python train.py --crop_scale_min=1 --loss="charbonnier" --hidden_act="silu" --depths=[8] --residual_scale=0.1 --init="kaiming_normal" --nesterov=true --orthogonalizer="newton_schulz_5" --ema_decay=0.999 --epochs=20.6 --weight_decay=0.01
Rows from block 4 of a small image inpainting model, named by matrix and row number. Rows with one number belong to one channel. Each number is 500 + 25 x the weight over its row's rms, rounded and kept within 0 to 999. All counts start at 0. Numbers have three digits each. After the name is the row's rms in percent of the matrix's.
After each channel's rows are labels from the 100 images, of 14976, where the channel reaches its highest value: "top examples" is what is common among them. Only what is clearly more common there than usual is listed. The data: abstract colour fields from 500 small random pattern networks. In brackets: how many of the 100.
# convs0: first 3x3 conv (model.blocks.4.convs.0.weight, 96x96x3x3, each kernel summed), inputs 0-95
# convs1: second 3x3 conv (model.blocks.4.convs.1.weight, 96x96x3x3, transposed, each kernel summed), outputs 0-95

convs0.95 098:467506473485493459501486489504525479517543499510501559502516445479500514494536477466494497504510505493521520474543515480487501439491486505489533539498465502475485481485538514473510480488506492467499548446464537497554492500496484517507487539493518467443516469480540469521492480511501529497
convs1.95 094:540507469488482490487507541476509529518500529498462471506507531502518519501501471511514472493521486530517489494463496441528441520518473503516467488535527484528497532504453529492515519523466510526520468483547462484469489547483500503492496483473480510550511538475455508470494501497507472449
top examples: fine detail (74)

convs0.44 102:496489479512518481473495494499517486535558486479471461523490478512511543500448468521482485493477460471497498490469435499494510501471517492477534520503477514479518487507501475496500489483491466476509483463456503471492514527489486522525510483511494531541455525432490493520479484507534439543
convs1.44 095:526517515509497480480548509468485484525524469493490507492492487489486487531413519470518505502515483492516517520473529479508500503504536446516494556523531522504500490489491509518518502487547514489482445507530460489508499481500515519532493554511482476535521477511511480448545522497527550522
top examples: fine detail (52)

convs0.14 108:451480526472465518527504526517489474496510513487517507468502485528499499466443487521492504553509520506502466515483534475468475482497489474452496524510507474512529474513497481501499493453519469537500515495504468458480467545503515492503490543499477458477515526523471462534546488456478521542
convs1.14 087:505535483526516496494470449521520541498517495483483520514477507476501528531541503481511526478492471503501527494553451512526514506533508524500501502507465524487463503517502521493523506546528504489527483516528486543520509471466463508486479468501557518515462510454531527497454519543549516480
top examples: fine detail (71)

convs0.62 089:453549534484516464501488460529494521494486508504497510487529479467533468509525546502500521521501455440521497534493513490508455501509521474509516520502454482524489463522521511503475478503514491485511488463505463475496471502454454494495460484500486507448533515499543498459478480533471520495
convs1.62 090:527505451535499522515494492484495452508515506505511471491500518545478524495444474511507502499482515534479452472496506516497551512471456485508498471507530512468510545498503470505482527501515537484517539542496524525464539496533527495507516450500526495515457476532465501526530517448515481507
top examples: fine detail (90)

convs0.11 114:504499449516458506453511487475507457479560501494495491541488460505524495479531454496474489481520519494513488455485498521470494487525474497456543503500478502469475481546518477498511468493498485526495552461522512454522492491491468505480489528474467482547468496469503500465526482492512491467
convs1.11 087:528465532481537574497508520522535468533479491492475531524508494486475527466478529490502465524518515490515576519512488520515494498513516480528498554499542486515490461468499534508501494508527489505484498482542523555524539532529507508499470465529503487497491485474516521513487510534481518513
top examples: fine detail (54)

convs0.69 104:451484520504478523463520509496518523547530520519502488528520463481486470483509516484493526553511487484490510453586502429499527491480498529519519538504501482501477489516511511473501506487484539527529514492522512477503492520523510478482492474483495464485530469542479497487490535503463539472
convs1.69 093:514506461462507477511465478507478467482467487445471490473467519513504511517475481499475461440489495497469434499414505513487474497475506477467485463474505493472464463489480472524508491515518473462486500496481508495485465489480472504527494488490494519520501509493533477522515480476505454486
top examples: fine detail (95)

convs0.90 104:473515510482496522514500481493507466486492493517483532535493487486507483440529450474485538520494496559501482504479519535479472494506463478454512518500482493466485498531495531479486488544485493487474549497555477472487482540453514525479499526460530487493504527464538472497494507474491549480
convs1.90 099:528460502513505529506480486509496522490496515473529481457518491493520566583496557530509515480499505436494474492484495516528538515479502536519501496514469517503538511475501486499501522460512496509521494519454522557511480495516485491536481496511460480518491486496463526501477515542528486520
top examples: fine detail (85)

convs0.29 090:450511500466503554531509479544480491522485514520517527472498511490540501469500513511482502503515511476511498525520482468509514488510453499493501502542493529521527481497491499515550479572492506495475543484480463488461427556468507492527468478515509494511492506503473501499532481463503511458
convs1.29 102:507474505506496468435509518434517491503523497470497464525493520516464514513505495487501516514477465542498517495475509513513493516499554494480433496513522463481509512526513491475462528460487516493503486538508528495542516459564521486468537510489479498443501476509535500499485513517509524524
top examples: fine detail (92)

convs0.23 102:518530517504532494492497464475511517515543534509506463506519506513487519474456500472529527489500505463491532510486490473512461499508479499462496512535503502497500517486518501493516531562507484472479443491496454458546461529481496485513494523454465520491525494457475471514549505452544510490
convs1.23 106:491472512494476536506501516528472468500445497488530535489469469514530522508526510525474476547543514491530461535528530546514515521519531517540532512525489500531523524533508525521489491467504519542513544509488514530478505522468513512479485495496519526525450510485491518497458530539483500536
top examples: fine detail (98)

convs0.79 091:493530443507512493474520488464455456516494492477520503472480437530522520504492510512451515491454506531500494498474515514493493517485491478511473493526478451477492496480531498511468505517490471515480492499480503487445452492511443492532509521509495463461495498513473438499538522472516467511
convs1.79 114:533510468481505549514490493527528523539541503519494494511489516472511489433468489491574498500507508472523516483491500523530498526509486547499520521549515524480513538524490498444525520468521531472503503484518495471544534488507542478503492525530494509497485474483494523495507520541527453493
top examples: fine detail (56)

convs0.60 113:493460504497539496490499476457515454480513500492508479472490465491459509474489497467490504532479492500462486507505523479431502514487509485513483486487462552505494492485495508532504508530519525459529507529509540465478486513501565459461483521496482506489495511448486538549476462516529512472
convs1.60 109:528513490491520554490495525513476525530508497454476451542509509505521514519516484541500499487512522523501496490464471502544481475511490516498529518514553435511485496506505493482465506470453480498466460466486498543505511469480492545517510468494533501487499466488514435492527516537507480519
top examples: fine detail (93)

convs0.28 112:469464551506521495510519498507517540506460492500540505510448533538508491506485499521514579478500517501485488490433501508517466505488490502438502490509448510500516495495514493491495484506505505514485507519448486493554494511487569488485508466470507465488513503487451503495489526479533492506
convs1.28 099:510499431467464528507477486482487464504510513495505461497505488450497496489491481457467426507469488496508505551532495469501496526516519502543471510485554480473496501513485492510525492483485510462515517515527510518423488504494463509507506524519465529530521492506507495508523489492450500469
top examples: fine detail (94)

convs0.33 111:466488505497478480475535486518503504468499500468497504518503463494494517503532461491504525557515490499505478491495519433480475521494496468455502492477477520459493485460513485529448501513509465546492505471533516499485479474476479488530468514437505497511454475444509478504475510464536473493
convs1.33 118:543526486488513474545468508499502483469525505540466529485507525512463522518484533521500513452484506504494479498512509473509486486515506533480529544497521522504499516551489529483481504490505507478524523498481472425532502479522502528495511563539491509455539513543491523511547492540480521507
top examples: fine detail (58)

convs0.86 088:522492515484508546495508489542505502489520493466463490497508495489516470496503548520472514551495457460508497552499500530473475521522510510483514536496490478523516506520461505487486523528511503540440508483468509487495461509447529493487503520513532515478484465551514501581521491488488524476
convs1.86 096:463515521490499457502489525456502518513468512536501483462471497480518503477515457454494494455521520503498489499496517473492508466510487491488484482492524496463502478461524505492493492508486490450537471523523492478477485461532489473513503452498465472501519508415491481442462458482485509505
top examples: fine detail (82)

convs0.94 098:498500516503480511502475527481483503489504497514514515484495483483465529500523517483522559520502474503523514549463510488479494420520472520471532507513453499488507505496508467503518512531475506553526562474483457427488504509509478516518461500497512504463495509490479486468511489469486541461
convs1.94 098:488487504518530440490525499524513483502493515532499512499492483534497505488486464513501466442495491514494508452528512534517522559515492473419442524506511502507516488508492521477530512483514503464485444530499539531532509493494514477516547496521487492495507481494530545519493507475530481527
top examples: fine detail (94)

convs0.56 086:443475518506457514514537496519493491508445516506547505503478504509476499502499513494490515469495491481461438520468504473495501475524494499457532531531470463443544517522439484536501495513515484545491507508517470512501487503501530508515499512465475475502522506503478490507503509470497574498
convs1.56 087:535520502502567498505484527494499549529536471488506540521495501488559488506483528520516510537486489495544542520539465485497502498481499490495506453487489521550452509457501513491534515482517510459528501521467503525538508559525484520505500498535529520511493489490512498503515515492498440506
top examples: fine detail (95)

convs0.19 090:498447508478491484510460540509477485491475480502516483496507482501483505478498462494498502466513493501487558466470479524483500509496492504544476439486495502530521492502493482505465510573494489496472481513518473456492481513461479525507486511437513492496478533410486459486502494516512508486
convs1.19 107:483524453472500477469516522495527457508509482447482484508512494469539500503516445467509481538516506509496479516491503469518533501525523492463513560528507498452510532518499509503544492464504509496512479453493518545512538523553530487493502528514505499478486462528501518481523493489527445511
top examples: fine detail (87)

convs0.43 095:456508509507477507440513497476527467516503516531499504497509480538479494458515489480488462500518505503517531476476495536517487510495520506492477428498466533512497481524495482486504461495513469493496564476531560477533487496493474490460467539501497477478475468496526474495510502516498526435
convs1.43 085:513505458468487471554467544537464498490522474477476474499500469478477479504515468484511500477497545525471486496530514476495514449520455507478509544510496477451492494503512537487479516491504520477470499493472521477464490520545542510543506492505508540507518545531515524508455489526485493524
top examples: fine detail (78)

convs0.63 093:500447461445512522476520499495490462498526510478509513477466481452507520493546479498461539513513488486480546514492461498473515496516527485460498510526501523469518530488463498439478478506506524449475467472487482490510468534483516511475462513504515495523476490462497470520472494537513520474
convs1.63 081:477500538504508520517512498490466482421505489475425473476536531485511526533486481525527513471446499476505489515491489503494507486491493423490489503512484517487517461472517506519517521496504526492504520514491483443480548521502504473478526448496499488511517469480484495471489495463505515537
top examples: mostly green (40)

convs0.27 105:482518489509466544516521501537464508505478479467501484499504470535513504461501483460447502496494483451493498494490512484497521478498472492480512501502446480415532475507480519506443512514562466500520539483520501534473462516516491494535484520473482493465479507496506469503531523515521503516
convs1.27 089:511489555505507497469493512490500507477464533494511511503489529497517516529525502546537525517505511523500542546515500563485485490483509497549524538510508513580483530508505485493543485504462526549496486490475530461501521522497529506493501516537517484510493485449499524497533491488458514461
top examples: fine detail (61)

convs0.1 105:479470470529490477515479511486499488491516483519505553523531470465517502520539472495485518502536457499508534468485478522497490524493520512468520510474502505476551480484494529477485469503480457510470522419538525435475491508494475527525454504487531496519485514510515505558494519493498506498
convs1.1 110:476532529472493487506495511511498500539466529484482441471477527510474501487498505473516502515464534480521499540502522493506487478507412526487486535506500494534478498524500472510508477479521493487556482555488484529524517467493486490499515521483444501500490434462516498479526499477522476516
top examples: fine detail (45)

convs0.40 094:544491519524515481501506488505522521504465507476500455533551516492522464478532509521516540530506459471502510448475495490504500505459473510496492483476525497541467513463474509468530453490493506484473463479515530509505500548465522535461468513483480501510487512453488533526497481506546464502
convs1.40 094:468518518477519535473499502500481475502524476527508545489433475523494506488519516486493445495451493534482448497489514531491518487522533482506500493501472486521535519541510461534445543502481465517495489489468516507475470475566481475498492489501507509484481458484526460503486536501489497491
top examples: fine detail (70)

convs0.59 096:520513481476484473505465456477539476537513502487494489481483481446502514494493452448477456507476460471523496553468477534549514504484487472480501546517476493466515465513461497477515520501467494504490464453512513544501486487499469479478502512510492494462479511526527511518515505516474533521
convs1.59 091:482497540495489513470452489484488484525482492507505507469490484509440477510478544498485502501458525467473504483499480518490495562474527525509541500507510470497459457451529520522466506529517441532503454542466484493503498472511478500478466516539478503505504501505530491469523517486502503545
top examples: fine detail (48)

convs0.42 096:488474450524475519498499519468494491483529477535480545510484438494513473504529477454534531457503535518466486485482504507493491522525476508506475517514481462466464472509511452473513480530497526499467510481535541500531468486464504515488488538470512479462487503535524546499506479485498520473
convs1.42 092:478529521493524479483507514507495483496522500490494478521482546503512494522506548497514451540507455516516483494524478490466481457464535487497528507481513537527498499493490533528471490499518493501528472487518513539484508500527490541491512535503532480546484493460488409478528493535530455527
top examples: fine detail (76)

convs0.3 107:526513510549510514541478479491549499503494466467511490502487481488490526495499493540488483524471434480507477563481486459494540513460477493502537507504459518501468490488469460515504507497468500514520505492483483446459484502483455472511481521474513478505488469476495481505468492541524550519
convs1.3 100:477484487469466512459502518514454517497477530524505519505491497543518467508496475454501539509562539514508495483500496542507492504524528515512473521500500483481509502514526507503487496522575504537466472514508535500581511495521499517472542528517512521520523517543528516486522477468505497480
top examples: fine detail (77)

convs0.41 095:470515486545472550477504533512508453506516471504483530509546492514513507470518473498522462513523475489530478494528500509504496531485442501489485484472466474514447508475504504442496493496521505491474457503535561536498502518497523500481507489460504499510462474442523505483522504508492481454
convs1.41 079:512496495488511524523483501462543450503537513494488490546480498438543496515464519483495505480544477501501475542424500468513512480529501465482503538500528505472527471483479508494478486492494511488479478484529452485504518501504529516512534530560496467489530484524488498525466500519531480512
top examples: fine detail (48)

convs0.46 094:475496512475492507490552485503542492487449565513517471512455492491485462486493447492485512505487521508527518528485475517502511499493463508446535519511498509514503474500463508534506462476498516484452495491493514469465441490478494526507494550442490550523484476474503495513525513508525493497
convs1.46 090:496497508534483544498484527511503508508520497488502506520531496517472545517490548482515513532493503493472496535467487509486484544532505511549542505491497501493525484505510505481476491505530502507522490507530523505535508615516492509504511561529504449473474553506520509477490491480518530500
top examples: fine detail (49)

convs0.92 104:461512535461475541472467522467543472488518530545487515495519503529522474450530489479487495496516510508474487469466526467500466478470485481464506512495511521498506465492518516470501511483485488486471516461507516518500471542506540463486513456487477472528495507479492453460484522475507483442
convs1.92 087:521545473520517503476534502505475506525487531528507485542526488481511522480527453506513523497507518574564488496453529501526519464522482480509499511515450517506500537513520473475517501505523533490500471493530492531509520526544514482515497531516488468470520466484524535541499508509485530464
top examples: fine detail (93)

convs0.70 097:507485517492542482498486494496534518526519513538520479505473462494528492521502534477505464524478498460530498527481490462513488499502495485505508510505523534507533493538518520471486477531484499515570522522494486511511529467468441509517479481529445457517503467531513562518496500478451517468
convs1.70 100:474495465498450512523525526487471494497486450461485531483513526502484485496498477503499483470497481554493479462533520487497509483508474495483474500501496469510506496479461458504535519480511514477420482469486501473482471503516521479497524465467549531493522544469503451490498464492529489538
top examples: fine detail (100)

convs0.80 103:504518510497483504512485533462492443558505476517498486474498496495490538524464472480483511465510515507441479480506519458506502508469514442465512507530484510434495502485493468519506480502527505560540508485483463513524480514510510462490500486512465495486450540512478501499464499523490518534
convs1.80 093:502472480517491432515491492515517539455504491465488515509519482499484490485528477515527497509490455481489524499482491488477491482535523526462521496495496501501518487516480544502553510546490480477461520509499490491529505465526505519537553540525524497478592496521511488524529503463517501526
top examples: fine detail (82)

convs0.36 093:506482455476507498473489507485552490498551507474479542486513455469501494498516505505486520497483490485521538508469494546484499505501532501461522539539464485480499489496483440500451448496487467522464483465475507524520465544483464490464479499482500458531463496487479478511485521529497490496
convs1.36 087:498495532513503485506489511524493496492514484478441465490492518528493517461513471539520486513465472490516470512490486508432527527453518486490453482555487526486501499526513509524525475499506485540550515538534484472464553533490509530507524452473500489541486506484517527492484495507473497473
top examples: fine detail (51)

convs0.67 086:462466548479516469475526495499507517481494499472488548508517524483503518500478480512463489454497535502511513535519486475477489541508493487455443502526505515482511482497480530504495501491527485503494524524516488456484461525501471493539468527497499481453542466425482450494519494478515532508
convs1.67 100:482527467529497528525475497506466541484462492541521462482485498546476489492533507498516499557467461508493492473497514513515477458476490526543513490502473514505486513530503483483498506508510517500513463500511528494510488489530498478487518434471482527542468533569519524490501499487461459461
top examples: fine detail (72)

convs0.64 096:526469492506529483486482447521500479519444493490504493473515469507499504461508469476518492487482514485489507505538435507484485528555526505491425525504456491538518500466506488516490478490502501473497502485506514471482501477524463484490453513487524488524503491413482497506523527517490474488
convs1.64 099:484591482528502531492507497457484509487537483537506474501488479483504506524478546501515522456510478508519541473456533505511506509456478483518542489497523493469492514492482477480483517512527501447465496489532551468502474511471508510517517507505510501482500489543523491485501474454534539519
top examples: fine detail (35)

convs0.50 099:506468476443492533477498455485464516513445486485490520489529486486557513491469507492492516523511520467482493524487502484488520473478502476456493480517508504447496492495515526463521506519495491507500515457530484457518469562449533473562479502527501508475489512504493517490529513501470485463
convs1.50 114:482520510519474478534499542520504498511519512508519515498483479516470476492494470508479492502542507513506490502493506465450460512510502481606494524475508514532498547542510437522472495532510508511517489497501480476465496464501491507472536535523481510512525490492501491480521489513513481427
top examples: fine detail (51)

convs0.37 091:488525465495524468474496459493500509531473488483510510513478504529507504526481522490505501470505522499561507459480522494482517451466453470530544568493445509483482486473499493463506487468517504529513487526516519522493477476468450504472491487512502496498502515550532443517501512491517533478
convs1.37 078:499512520487460507507496513508484493497523507525507518489531485492503476461512487494498546531481468502439491519500482510487480500517579514504489481513514496497502530524498514528527484562479499481516500431479468541499503517510494491535493512468493481506491515458510551499481507486448437551
top examples: fine detail (96)

convs0.26 103:507509511553482534529498481474501498473516524452520539489541488518524493518480490437511529519495485509495480453502473525463472535491498541515485490519474524491503509504475515507483510481531498494518499496557542540466453511493483476485523502501526457532488481486543486507488531539538497455
convs1.26 095:509480473457517490458501508515483492534522438542475450531451471507485471458545506524479454478511530514507540500493502452520488476521504474493501516511540489491511498505512494485511466503465491512474490476449497525535506530496502522520494524487488578491500495484483518493489471479489509530
top examples: fine detail (59)

convs0.12 180:456502506509534510513494473509520520451491506487471511509494511501505508517524500488486522491508513506497450502497520443454450504484506494389511521512489488516505474508480476524476491520507438524498512503491493446515417518489495507522487516502519520491506502485509473514519496458490514502
convs1.12 244:518496527504492469495516504514471504456495501513446516500517490508450505505499506523456519510500489500515467465517506465452466497459481463447463474458504516496464467496504445503460513510496462503508503510514497462444463465507472498512499467437483495514510502510499505502503447496509515468
top examples: fine detail (99)